{"arch": "transformer", "dataset": "notes from a synthesiser with random patches", "qk_norm": true, "parallel_block": false, "layers": 10, "epochs": 28.0, "warmup_steps": 1710, "weight_decay": 0.09}
Rows from block 6 of a small self-supervised audio encoder (BEST-RQ), named by matrix and row number. Rows with one number within an expert belong to one neuron, the router's apart. Each number is 500 + 25 x the weight over its row's rms, rounded and kept within 0 to 999. All counts start at 0. Numbers have three digits each. After the name is the row's rms in percent of the matrix's.
After each expert's rows are labels from the 100 clips, of 14976, where the router gives the expert most weight on average: "responds to" is what is common among them. Only what is clearly more common there than usual is listed. The data: notes from a synthesiser with random patches.
# router: router (model.blocks.6.mlp.router.weight, 8x256), inputs 104-155
# gate: expert gate (model.blocks.6.mlp.gate, 8x128x256), inputs 104-155
# up: expert up (model.blocks.6.mlp.up, 8x128x256), inputs 104-155
# down: expert down (model.blocks.6.mlp.down, 8x256x128, transposed), outputs 104-155

# expert 3
router.3 110:510488497502508516503481502440533493465492485508481510506511512466506504505528541522502516486528534550505536497500488540528511468485519437509516511462525478
gate.4 100:465537498467480531482502456468481511513492502463510445497486511533515451498481475522495477486471486504481509545490518482477467472509484546501518490500488532
up.4 108:486479468486482469526516491524478463510476471516492503536486509482510513487467485515545560491506506496498489503476494516474552502509487501524511465499514524
down.4 102:473501519493470514470521529516499516495476558540542485471480483505522504479463487500496502504502534488530490487499490487506522488504549501507487526513471465
responds to: pitch class: G#; square; pitch class: A

# expert 6
router.6 096:502522486508511455529481478505498501506495503510517521515476498511519489470504467515532474448489488469463487508528484500532519545493491543518506482581457481
gate.4 108:471476492489530528464512495496516501481500499483490490482499531466459478515514513496484454509496480524498511484485529534502504539479494497482451508451481491
up.4 079:511528553566482489513543512502532502512478525506521496495484504528525500485455528499480520546525521445503507502488490510489464458566490498491513496485510487
down.4 087:488489516533520558481522490504479477516526483516526479554490485437484532557530472475492514514502488499488453485476478523523531528467522516457482522489501519
responds to: pitch class: C; square; triangle

# expert 7
router.7 086:475512489521475492473497538475511511527514531502484467502511544529520446530465504508534520524463464520535479523508569477507464526493465503481509528493534496
gate.4 139:410516514483501510511492480506495474507491476501479512507469494500497474500519495494494495494510486492486486509459475464502549537428509508552528495579493471
up.4 136:545476519501535498539505507472510527477553523498490486518529485490500497510489510520500539504534543523492536467507514541500493486504491497499465495434490526
down.4 134:491508500480485505462497467486466528497503457505481435481476532531530561495515496501495534500544473566522498525531507497491535497505488479494479518503504501
responds to: bass register; ring modulation

# expert 0
router.0 105:487506514514496489525512529554508476478520509513503474531506484506472475507486476503471483537522521446522488464489472518502492498465515510465498517458459468
gate.4 118:496487531543505458469463517534525500487533534484530496465485510512459529490514504481451479510528519509525494479518518495466476511473547519452482568490471521
up.4 122:522525513483445515505473498503521464487491511456486464529433508467516469523478514459465556508495475515523507488480518509495491520476502518473473482497500529
down.4 117:504469506535520502482506478513518497497506497486477482466550553450472458539540497508494525504495494493469479481521506520518502488533522517503514512507517487
responds to: square

# expert 4
router.4 102:499481499542495467487524473513479533500444453495498481446532525547537550469520530515492489519440474505523487543505507492472486493558481521481519505495505530
gate.4 098:509513504495524537523488504502532503462499510422455471550485505506518499500492514528450479509501530523512541543489506560505497508475482514483490467466466491
up.4 110:500524519517508530510461499501468525477508517473469473519478519502504543470548486514459487466508516516482518523490456493507499492470499519526477503492508497
down.4 112:463471459468517535510542493507475523493453482520501503439503531506463573494500513508502512505499469537516466491493531482460502487455455564514517481543499517
responds to: high-pass; filter wobble

# expert 2
router.2 089:444531518444493509516518497515516438485508510511517511569461502503471490492521491514503470504521467485478490496490506483493502521485518481512540460529518493
gate.4 103:506475526526519485440478470509454497493520522500487515469522500482491484558521515512492550462493526494474513515465519450482487519500501529526477553521517480
up.4 111:488469492470525513473508457492461488473497504509485495472496511466501504547559488481521535451457491505470508513484477456482491539486498528536470507529485499
down.4 109:524531540515486507482478468455518511535502508509491507490500535475508531513474530530504514501511490522475532566499514486527568519526448495519515497535496520
responds to: pitch class: A#

# expert 1
router.1 091:469439495506504490490484463494503443516460512468510496495472542466496486508529521486497533509524443504476490482494498498495516519538503490503484487548519556
gate.4 083:493552521479460496503505509509504499534528483529526523504520442515492505493459515519521495507493547484524509503474507483536514508446517485500500510513477472
up.4 072:468490496566528476493506552520532473476464523474488525506464518482551480490498486478483483491503486487492471468482518505550504564510470524492502493524487458
down.4 072:536524533510505479491488516547528483466545457450497504486489490509464503540512493463466481474522491492501473461489521499505506496496459520470518472504517502
responds to: bass register; triangle; pitch class: D

# expert 5
router.5 116:546547506507504528464505505499476524525566514542494532470491492500463492498491472482507493472493537509475522490479488471522537481457512506497451511516484485
gate.4 082:494464504491503505521430466507516472491499504462486500518441509469531483533442509507483508475509509520502484501508521545549500486527500515466486494476488514
up.4 079:489489498516538527514516508445510540498520529456486514512527497492512503522489489517488472473490503527508500532471545550550454560524472519500495482466428509
down.4 087:458452484523436507499524482511480516535505530515520485464531458527481550484530419501545468528479522487499504472489511469482484503525546540461481479494464482
responds to: pitch class: C; square; triangle